config.toml
arch = "mlp_mixer"
num_experts = 8
moe_every = 2
num_labels = 58
batch_size = 64
warmup_steps = 1720
adamw_weight_decay_other_params = 0
Rows from block 7 of a small multi-label image tagger, named by matrix and row number. Rows with one number within an expert belong to one neuron, the router's apart. Each number is 500 + 50 x the weight over its row's rms, rounded and kept within 0 to 999. All counts start at 0. Numbers have three digits each.
After each expert's rows are labels from the 100 images, of 14976, where the router gives the expert most weight on average: "top examples" is what is common among them; "peak at" is the part of the image that holds the peak. Only what is clearly more common there than usual is listed. The data: made-up road signs on poles.
# router: router (model.blocks.7.mlp.router.weight, 8x192, trained with AdamW), inputs 0-191
# gate: expert gate (model.blocks.7.mlp.gate, 8x96x192), inputs 0-191
# up: expert up (model.blocks.7.mlp.up, 8x96x192), inputs 0-191
# down: expert down (model.blocks.7.mlp.down, 8x192x96, transposed), outputs 0-191

# expert 3
router.3:504556593528497490578534532517598476486466494513554513525509525515470485508534559557495612602542411533449522503491513580450622437469341530554480512468546523579464418538464504523517458515596499513496493476482454524545536550527449558481529468506484428491561453520535486431440436581489526469503532651409470492444460498510472584519601571399432537473460581490413558498519424602497527484475592431440550529548473459445547519530515442487443484564461519498500561483485481438511572497542525502444494415451411475539554429501572530464545516563450448458490541490541577524472511588433477528
gate.3:454527510548447540487405397436468479521538554515504492423453446414518480555586458571566571473485498575618509580492623421538545434547450445592461451514476456539452531450488514474491456479500488579433522421447458615410507499422438593409551455496509557500504548469452474557518508559488532480460546474524603536497571508474567414525541575567475454488497446512613541494520435444503452564481502433578456475472591545462491511442482450474436485498382533465554482492578558530488527582495499532519458532455496522504468545520498482503488390464495515448516514491563558542553536476411575493
up.3:579505565420546409402532498529486579616508481472599491551503501539409568518547554388569434471487420471529502525541470580478604468439523504518508606485567496446541581486462429489478526487463533422534475484480514448515447391488410460524416524516468433476441508545530518506483542520494438565480428587419425440481526510636504533504449423451469556456467558553444477528533561468503561446406472561489568534482519496545415479485471561579546493520555510524517444447504556560524464455518468497537589497517518495504514548469538523476485579529496465538465406597454579445469482447579506470
down.3:526538518531491467581502523483484488370558453468534541440531520463465608459504494521479466512530452535507559433482608430460545473478473456503484484584492482519530413570527602450512456535495518573516478552560510517422501479526577523456487533433503403555494520498491448571493597462453529611491588498526561450484528547531505540539420485590461546456484431575554510510482482451423512554465458442507495515422619505450502366562540520467446603558517462456411517533510485504535432572500484507444461413533456503516508517513458482521465338474538514461532516484508530407536564516359405457
top examples: square sign; orange rim
peak at: bottom centre

# expert 7
router.7:531509540461456423547543497427505470474492508570444472550400392507472616471497538439535507475575527548519430471459449571548594512592510518546483555498424475488520415543492507484472519424493514540510505487575548493496557408506479559444460437453527480518574577424469472493477552490540461517538501532462476498523547474497503458452448478512529522567457467454641482475485514494406412555512456485562489515530537473494418519509560507492486535375482432527430427612527445535491478533521579494464556481563446349569468455470453508470507484452530482543505383414501478416535493543675526441
gate.5:563384522537506503422523538437444467489452492443444444475450608523439471506429493540551457532549451538446512502474589442488638533523426534438498465545476493512482488424444482505497498469552646477579465506477427529507542567495451470543398505457516448458484460495540538502448464432593521499559619516475529513384501456554558549508440494517518495505521499586500468544434496486478533429552529407487545547518575515443525476524535484570475390529521545436566548472376608401466522493566461449513480490513444587461544555580509525444481505527571508512536466491549441515479571480525385533
up.5:513453450492591452480520519393425572522451494439499477520466684457487422533540472511490521456539455581503445550501542424512601485485479464427490483475490552496515551467504462569481544473594561479465594525448530526545502475527579444527387515502516436516455485538509519487456479493571457379466537441471429524546520392579454485506409533527452475548533594543577474457439574458440518494534491526553544494479486577445535483526560406552463443516527538475497468415480564469468532517453456455552453437464462595393549459596561586450510504508578455538456526524549510491454505555542414466
down.5:492569567381591449515478445495579544499577468526468485493411509454568524423414546443546523500534503505516486488504540582479424548507449558480396482573530577478507452473416555427511477535458494490513445524512531425471529435450538496492465560580490455478539534456522446540524507533515435456561565482523476514576494441424507359510515492559411495509498480477540517544601401575487512515593493592421513471402476450556494530505476505531478527542522543546429562454556546596500449477460543439421566441521492523505494415373457492464474455521551449525645558523504544491520478437595487482
top examples: black face
peak at: centre

# expert 2
router.2:558487518413410427458466513425428617497493535530484463475466507483508481423564522461398497491567486489488487543495416584510533507496465449486432553497367518561521490604538555482452569474457510473530545447439558443515522567541583465497422524510466525447444464417418573574476556512518465433524462459465557498571482511539451473477596474558527499475427508397573495452422529461513488536532539542476505533468455469515452445545518496459438500528564474501399417637542477588524471467522544537557446471424485447584501552526479431438477546470488479552435417479467492542498439514658507464
gate.5:481543507476513533521577523535498442435533617518498451557549531507532499467556420405502576593516584509531455398476463326511470486468565569589509501480493458433548509568530457508492474479492559491493576513501455486426533478480567591562568555490472516498542548513468478456588465479578502504467584448520498459490605489563521464559451565517485484498477425556475396565477518515554475563539580544445496462528488436471482461363525441476469490580469456405505546600445534457471459456600523485424424515441487519498519443547534504553419479554535505543458465391528544393492479468472498480
up.5:494538483473404546471522602522451433467526502507491520500548492480511531503421440523574513471457464512534435499573480519482495495569525476541558482514479520550495418477355496558457405540543510435438518405499522561502497554504450528467452449489438540520500542491466531553433485633447499473576447591521574470457494455504572487547461409517520455555568461460546543520573542525594489447479443544465509547496583435438521444603537490476454523543558536474501492441564588530589491456547419511470577519499470451493454654543421454498505526490550390564365440525462445551537430473445446498
down.5:588496516570434482504435543450626382485583512560496484457555426587535547494467421463514448486469468460523637520454515450554464522412468571447492504455494461483521453433465535451415454499526534529526488470484541579405471467491468494538510416589465535533525469495513445464544547506445529501477523505520528422571500546471531426449446523619490521520368460475489524529521500437473491547448498508572505507533470524566478429574482483514501465540508546492513496597407475441542543464515539473483493468537536576467539432586612504494436400561565479401613498484456491434559456537622524473
top examples: blue face; black rim; arrow right
peak at: top right

# expert 4
router.4:533452537550555438525502489604472456504439493566503506519520506533471423507510582509430576403497502511437580513463498540492447472585425497523362483419547564474522445524531434551598538423547577528594395441501444514490505547550424624472573541519546496532401447512474460568565524577539489415529499519534468443482411562505558490517627493488474508507507541408439472469442448485493525504479516449448463482543521463522557503469443415488478524502575508487514504506529512477544497464540534631426456451519492425472565449484533443494543479526549498459503459522488585601597439564502602504
gate.3:525488584597557448503539508453388480522507525587444508473580497457578549560488672515464401423422541495442610482395496495594441504407585592449534572538462534620431425437499524460524608524415447512499509532555474474504506501462528513483475498592533644467440485524482486567497485543484493473482543470503472505460492426517469515474511508442549499550537570484524471536515508424448473465505502566489506424560506489583567514462554489535534483426411459473476549484450415422480463467555469519499461432551471500474457463536531473530458503524486459484515503495428506597524525485468402437
up.3:435489502481441551574579610533520522490500474530450474571477570492510543462493396474515517558488506427470373554546432524416521528585463474584504544489620430484531406511565447512560486465434542455488464534434499487574559490583417461473537424459442492515506411478547505388432427450488507497459457562451512550511469572536477430497540569531518525460454430486459457447429477525544531448509528453503581546447472445482557444501563496480418456461522500519519522547487553589483593564476504498494431566464442505550528476595506495499531524560524488482493501470560538489504468719457515475
down.3:516560558457539428588447545549567518452582457477402431578492458440520509409457505486479439533511548595522492425477528537470462489516517475486508531454525532586476448516412504477521559441517469431509475555519459499428448511478564518609572500544492463580485471519484404480478502444486506554523553450446514459505510465569575434447509494463408546605597608544512504545455510476455540524573537461435526500559382474422535531494458468373513510540418508442463361491519542453491437521496533538437587475512463511515492576563501520472543440543507487582512479482495530519627570444562435574
top examples: square sign; black rim; white face
peak at: bottom right; middle right

# expert 1
router.1:487519564467449525550496563532486546515540446527556562487590474533426397558581443571517507473539545461476588485455453528552466444426481499475511429437547498497490479435545523533470576528442525540385563449488567353503544448526545564425605460550463557425477464531452601541512514546481579498550554482525427518493433564495470500514571529383541548437503620499520530471484492483476507475475423473414463518629475516516514477530537587436516549424538494512488489606462498548556493476540510521479397556555438578534528426595448509492505562522512500522473509506460461590509422482473558453
gate.3:459542543469487541535521478569530561448547470482522483459497462583435557464546537467488554565552487505470462407500449474461445412538468571480415488390581471477447557522447567489533546387493472476510475489510508504599574502411507480554554427380513517469410551590473449451642483528612478572527430437552495489457484483432523390446531446593536482469514531517445498517559462500536479541489530468387534503544482424491413497477526509559513528415538449445485610504519512488480421542497517468465510445606543461599481445545533451519506478498561548511614559459464497438537536515543535490
up.3:474495530498498499539482400570535517428498506467546474434499445554460534454515602546505497559576504485502521475470483500453473444553452523519442490434595462518447553556453539512534532421446429471511499458555500489576507567430379442465608430393534510457461525563475463524655494540628473605561443427581447481471440449442547450511538472560518505462542480487502507512546460522552411538472526491419518511472489478469455509542495427544579581401501407494450574529603566491463475529446487492432528477586526417578463477466533482504479484522571527483605542569454517493563522478571543480
down.3:515562478551498443414537484467485502428432520532441489454529470433575531549494533562478460424462533460460500488494490471594555683489580453583573510521420572576397449522541405525553473607530418497436501469521477530476530541473561585532573515536494432567515473464551520511413461456466468427488440462453504514506551468462516508466516385418518522518484597499584503529573569537492574478441516488549439496538448454501523521536471520440491552421584548518503478547474522511585587504547523535477497441540465429504544528491394474523488538410490541463483456424432527568434421464571474543
top examples: triangle sign; white rim
peak at: top right; bottom right

# expert 5
router.5:500590512579497499457467443494575421522419495559466467460477498556503528608513580496586447512538520474396489452537556444480484442468456488507516580525471551490466498510409492494478535471603555482504550464555611568445471424572359481500593494507510437573576510522440486520448564484494553552481542563573528483436539569535486488541515508519474533516544501532368591654502469535529495504510546574578502511463616515497458555549462545399537530549576508491493439482450431475510515498478475524495565495446420389536515538456582567512501431560475508507485467546521542514500535468431463591
gate.5:535511478466469543560492434509471522536519489507524568476516441425538454457540541425483531493555486530570422420484496456583415370447620491452506531621496516479465517501548492557395488470512500412507455535439457541489446428515614478486532562391532535526530505513575476464583427477620466573461527449497461465458579499526465411402501567500469533464516527525501406580428427553437548473424586528563475455555502517452497448517459518469551529555457478617528561475523437429508534441516479515533541542523465536525544490479587489608547494488569507469472482465401533471538437564490541542
up.5:492527505439524508541508467545482510596538492506552545500498447461560501502588543386436572443500482506416513374474496497528467437400610462400464498612456451500486538529463505557477536505496458411450466503413480544485472400493618458405509566399529497574548525538537475382549571488575573575484505437495483516505521487542472515491418501510460535459492545486427411552402448545418569481452553516534484525567479561456513442559493500456550533513508414541541471477550407456530478531570509546536548551497506530522518489473567509533519612469510564471475536475454427466554550396524575488
down.5:402420487518457475418478469401455475531449526439476517619583435522513501501397417597450536560483608518591489608521568489483555521504533404509498492390501517439456508510539590464435519468499650629581569496539472556527526536549539444545478483529467525492515510561476521498439469511456465457554477418564606497667485509512517540468499499483459531510498446472538491494523478494540456551505535496496531451543459538514451475419487535427485474539396486545494583548476447444475511463471467516474402595489484541503561455469426459502486501452517549441479427537520503542535423537469537534
top examples: !; grey face; ?
peak at: top right

# expert 0
router.0:531519447409466472474458440499546454538488416530448486552460524493540468493525565530548480455472517532529495430423570516490546490423538510459514543559460503424458572471392496521525553428496538464585498480567489587491479447511585545576497504519508455497633430475389477562485481478479388514442521487425460371404587508547545421543476480449499515459612438485558491563535477480505463504516479490486465490593576535534446557387506487396499568435491529543574503504531458448531489499468417543491592401478446430547433501486526540548458425528430500511503437515578510483488619460541448470
gate.5:524525547572470531419544432444557560462492475506543485439468540581581497508519534411482533531470508471440398516452419419542449510480522484450435461536490445571563513513571498448471483465550545493578477492510585540547593436514605476496469496580606458537526566509517556406487577590495603444476447478520525461566506466455444504440439544557507503508578542521583555473483441464520482575579512444450474487412415525445488500533484422459476504525547542511451506453543493445423463527455575553585450561379479527435504514482489567503564422520469572496579488441549429476436429481535430568
up.5:541481531551480535447581560600467477352494495471533483486484419520524587511488469532597564551477523570488497489411549465574487478457454568435554481426455551561528457492525531548503471553468493479548550516506517466473515466496519476507496480588494539598564518521570446503503553601494517498555507358502495456591487481537532573506543484488421490528558448505583464475460496465515505621453535429560460445478509383509459504573540562505521540542467516492499481478522478461419410455453593510412481503523458461411480519493433540517455368480465502502645420446464423488442496501436389522
down.5:646539496554530466590539529510588538486499538412541484551454540509520531520585498622553512362548498457494506475453460430446431402532499457404480462529503409453491518503567498490545501493526515554455488443518475550576582462532409583458470470557500442477538488579532516543466403471478433468496576509447428397434450475531575513494528450441478470514513524498484491515527585496482479597540451530464474653412487588490589450477516589508480568542520532426499477510457467478407472481488502440577445548454542509492429513517545580474522492549468435552531484485441541495543508466423433521
top examples: blue face; 20
peak at: top right; top left